{
  "dataset": "made-up ball-and-stick molecule models",
  "image_size": 64,
  "crop_scale_min": 1,
  "output_stride": 8,
  "isotropic": false,
  "norm": "layernorm",
  "moe_every": 1,
  "patch_size": [4, 4],
  "kernel_size": 3,
  "lr": 0.021,
  "nesterov": true,
  "orthogonalizer": "newton_schulz_5",
  "lr_schedule": "wsd",
  "weight_decay": 0.02
}
Rows from expert 11 of block 9, named by matrix and row number. Rows with one number belong to one neuron. Each number is 128 + 24 x the weight over its row's rms, rounded and kept within 0 to 255. All counts start at 0. Numbers have three digits each. After the name is the row's rms in percent of the matrix's.
# up: expert up (model.blocks.9.mlp.up, 16x32x128), inputs 0-63
# down: expert down (model.blocks.9.mlp.down, 16x128x32, transposed), outputs 0-63
up.0 093:125159096147103116140131127114139152130143130149131131146127123125139105120157152100132121123202094112150106159109151161131121138136095145111164160096146139111105081142166149152116116123141119
down.0 110:155091114147132119160141104138122095112052104158134127124117127165129177159149136115171116131132114126128139111148156184136165131121118122193147125115132135111141138154097169140109112173125150
up.1 094:150135156136109090160129154126170106107097112124093127153145132152051133129127126176115163117133094108114132149110127121116106143132124116153135126122143134165174126101131161142103087126157138
down.1 096:152139129112127151103108116136093136130207097179135107158108111097135194139111139135144131115154156141096152119092142128136157132108122116115132135113157131104133099132121167163121135121152117
up.2 107:120126118115120071131137119104127170144115108129113128093091164104129139119129076127114100137140106126134122163174096109142071153152127146130112177089136149110120163137095159119143141114156130
down.2 117:065126171134141136106166119139154134141149156136144110114162129102180152158138101135078128110139138121112089186136130140134128126130160141157141135072100129145105109106126132102149131164077087
up.3 097:111128152112141153131133131110166165159164125109122100149155096117129120110139099145155122143091173127155138123134190163142140110074126158134120147128119168126146154149088142126113115121166119
down.3 087:097178152103120108103108137131149149125093120112163142085122132116134143117130085151120139100118112100102122142154124150133154091104138145137135162141107134031146161089092169150114108146124108
up.4 097:121121144167132119133177104138105161127120149150091149136080111165167141109121126138134133144141135106148104074158146129135108177117112129130183108161086104114115146153103121139089131141152142
down.4 105:167060127114124147087129125156131132162144121104156112172099144156139173121124090142140101123142130139099126121067108111121102127068109158132139130095165122119103132072095099137144127119124112
up.5 100:174104127144071086128116110147147123115123157167111133113103139136096113099143190120125095155136154138133110149128166132137142144149103119112092133101158110124140112128079136142125141112084131
down.5 093:132150097167121130079124165127111114080133145113114122103120137131154146091152094117149163095128108086136109112157114110119097129174146163093160125160152130185152105177162134047164154152116136
up.6 101:081146127139121143113145124124172104171124144082135124155111141154080123114128121130129151129117105096099162104156112119124142128125116130156172141130134154110125117118111146096110106126098153
down.6 101:107098155092136123132116106121132149156146124143127157111132134125140162110126143119243115097097137104144150177138116165164129155126152124135110099121118128106147106135140144145073150149158115
up.7 105:142100150142106093119093118114106137149140113141099095135141170153177131097114133186142119108129125136144124125131138095129118145183087154144156132121109076146108129106141137142109115150137124
down.7 102:101133110130133111137160151144159141173162133120184130122099126120107145150117133122100119146136162196128136141127111140099112160117109137045141197157104134146132126168123098140120128132104141
up.8 094:117109123151103117134138129139129109140106150163157133086117149145142137120139126103114074110083139085121113121131124086089152126108146134131119141122138137155145126125153119108130162135109151
down.8 108:086151154138120128126131138118158126092122121137109126128161129178121155169108099130094140140049124082136120129119111136140098101152111136161130157129140149118125151147116093142092116182086096
up.9 110:122169126130155103110161199087130138121165136113109143147123125108138131107142110119133129102139141151089126146120115184115117095101109152132077080161119144182175160128141103148097133171133117
down.9 089:109111145076125133144153076119103133117147145144147127108106116138127074138138128133133136133130127099086119127107187146137142135123138127142129133134078112157154110144184156108056132096143110
up.10 113:163145098119123116115124133131109114101093136178096121104137134070117092114152113154071119164105113136131148128147181159162115133138113097150126112116131154139119153144133096129162137148143138
down.10 111:142151100135133135110149137131117167127140112091118119136111105122119126137113177128024135124130110121128102106131131106125141120143111132129123158127128118209129148139103143125124141113119196
up.11 102:132075103133134140151123101141130153109157120117076138174172146126104137125105107132158137130148107105120112152119143139109106138158094142097117152123121089124088121072108117144147166079133106
down.11 118:146131126123128116133155106143088142136120122096096135117162132112144110163119147133109121163120115146156162088121145139107110163154125148147139105086119146075143138117134164144148108192141087
up.12 102:125098145142155164120139133159144113139123124148138142141136075134104142072126098145135149154107116137127119119135140148124088104160091109136128140172142134123150141167135119121112089156109112
down.12 095:103134109130129135117085153132139133118147106124154114130133139156112127118092062109124101137117143136133100098139097163142088096108136128177145137163158159103125145145076106111124119080115141
up.13 100:129131106156139131092108157088127144099107115142138186120137108123116116112103114144160147131172116145121137116101119174119078129119175154111127134160108074111177157113161110121118161147130114
down.13 088:154092139097148135161125105137118130116171100118095137128079124151105119127125150103126159123142190110151119162142135111119099151114113121168112129135142157111086122149141180113107135098121107
up.14 094:180134169147089129129112121127106097124153145121172136110101121133113152121090137172111122128109149158130131100131104152085155098127120126133132135096125082143150124157120118124176134127126174
down.14 101:161106108098123144089127135111128120091077086164153121152143095107132127164120175120160125138093130145158128112139154155168152110117151124164124164139128111130097136093122102137133120128163161
up.15 097:110127150131139145119114131100199137131152106145150166102142146086106128093110112127135146114125087118093120119136154137136076136085148133170114117134164124161114117128136108113062153105098124
down.15 095:145145138141122139144098130109107108142052133179094134086114130135125111100129112120143106128081127092136138099139175116145151128037131107136152150158128154080129122115137108097108141117150082
up.16 106:097137108108114130108133152139092125139144135111121149093123110168103126152149072142106164108119117127139118146159142156133113126145151111134124164141112144087095149127125124191108107142140112
down.16 090:118163148115125132147117145122124121112142117107121118130126138113137174138109147130103145139142082087120094170134161113097113148156142104131169128121124138135114148141134158092110132122141115
up.17 099:113113108132166155109137141168149067111124115094089153126162135124113129090109156128076141168094121143126131135126108150139121147085143087135162165111127174099101143122108095157097122124106102
down.17 107:153130116144130147166117101108158099172122107079083150135140122125132124115127103111171137165120134128098134145131102114133119168186151110147125115109174119090117117114109138126138140128173156
up.18 101:121122148113149087123121097110086153095134079124142169139124142128175133129141108103162109093147132100146127131127140165123185126144119122111045093103110172139142110095151131156113134157133158
down.18 095:088154156079139130193111136111112118131144126132097154126139112061143165090135132157102120151100116120149130128124122131139127116124149112179115185112124113096147147119124117156117128190116099
up.19 111:156119118123137131131112132118112109128125119177144104109114127152157121139150158195142122120155150148140117137123117157144098130109166150118151135101128074122136076138131125148084110108145115
down.19 101:103130128123147166108141106132125166113152129124160126131121133145129118076140113142160143172134136179095139104134087105126104123143117153102128172147123149184109123116149130122190150138136161
up.20 101:103124109114142144120107135150156138093164111099163117166186143149107157080122094153118113141116140157126111111113161120140100143132141138121149120144092106117098123157169110105152092146117073
down.20 100:141130104109141123170143169096137137167106146134128138108118116146160137113133123130111138129096162155169135065120144110129130100116146110142106106172144156086134139157114107093104113126082112
up.21 091:109133133142140135150141124158127138117151076088089097121160111152142144131164103140107142179099160148125142155126165159180095128145167137107109127133112096100116125133133089125116083135153115
down.21 102:132098126145136139082164108137126125122091127114124146101160136165126130163148111127107115152104106158099120092134143151099127091137148114198159119154127138103123120148118122146154125121130156
up.22 094:136144137137115129089138169125119135143131114135130168101139092093091132121098108095130129178111158128110116139162139142150076127157133144089162111135111142084131136133105111116129155101189122
down.22 104:127103108163122119092144124141150136147144125145178090139143126140145113168133123139121111075138133159120154143105137108146163133115102132099130066162146103137133100119140125114148142076095110
up.23 109:110097140159091150108092144146159170126129141093117109117129136148129140117143086140145156128125102155110152141160104156131255154078101141155150116140114133154133115106153151121155149123155121
down.23 091:126170110126116137110136118114150147114175151142121134081139126128161141122137142136123150121177132098155112141180133121092115095118116140116107123115177123164130123084116087120128154099129130
up.24 098:125163164131134125135114121117119129103118099135157135164140131137109132107118128084094080121122166147150128127100148165124119144107082142134092114138162097108134178120106103126085135127081081
down.24 095:119114142116131145178110126097141123167165150106121119116108115113099073106117125134100124152123145089108127084129159085109131135143144114070151104158114111153135108102149169105120147100103094
up.25 093:120112146117142131135144105138144114106113121104126148156130135163096147142115116124086122100167093126115156124103141174094146141134097134120118133091103136113149159128128130101115162141150167
down.25 102:169218107129128112141131132130101141136142124141122183121133124120152085126123200139198132103140107095149134138136155142125146151136123135133098176127150140129140133100097119122077114122130144
up.26 094:136152129119109111169119128136130166114122145130118137133092123106113133127176143140141086131123172139180147146125121111131098137105074140110112142083102150134140120125139168162114114096106168
down.26 111:124143116111146153100122138130140103150142111165140112097115134108140134094149194132145163170165128139116115106159126094164109142085114122140131099127126123131126127140077136120139133114102170
up.27 106:124152150098097119120131081132139161122148098121133109102169145148087130109126139132114189170072122146105098144132143164140151132126119100109136143131114097120137137110123123139146125146118115
down.27 113:129118111117115144098117124125136151057123133156123114135138124163103122133140101133136087144096104116144096152129145139098132100127143119188114062093129131102098142097122104058153115154125093
up.28 088:161174125098154152111148163118148139138070118141127156100130109105094124161129141119116134133132178083134138127146158169136127123097150128121119115106095166111156143108109138124130083097112070
down.28 093:143152113165127114156144149124140117147183140115140105147121140133094097106113129123120140071126146074139123153174113154165104077144157119149092107114095129143133139123175115130149137148136137
up.29 094:132130125085141130144133171129137137147111134123120110123079119108145103136135162097184105128170124147118096146081153134178156136149143149133175097160167114109116099169089117127108110139127146
down.29 084:102117127116124116183147131106163107125114133131085148143142144126087114065148130095082145132085098104150117130127128110102108154175125141101099107101151100114146128110126148157089111129103120
up.30 110:119129109139165126113125138119124139139090139126145109131136133085159158092122148181120138130119184102116120118124113121111117143135076100157121091127127137130146105158119116143089127130152144
down.30 095:114184130134146147139122143152109121142148140089155096152135159096136117112132149115108139158130107152107149162108109148136119134145161141086135114162167109130134112131120126125115110102113072
up.31 092:135114113178113147100114143143091131134157164170108119133166090107153129122101102093163108126139092139129105149134123103135076116142176120135148115141096143107127121110154120112122165099148131
down.31 090:117100139129112120178127144138130183097101147095116152128146103134119075180111150110123115126066135136153138121121161105103130110128129132090130132186157132137128136125100134173134132155144109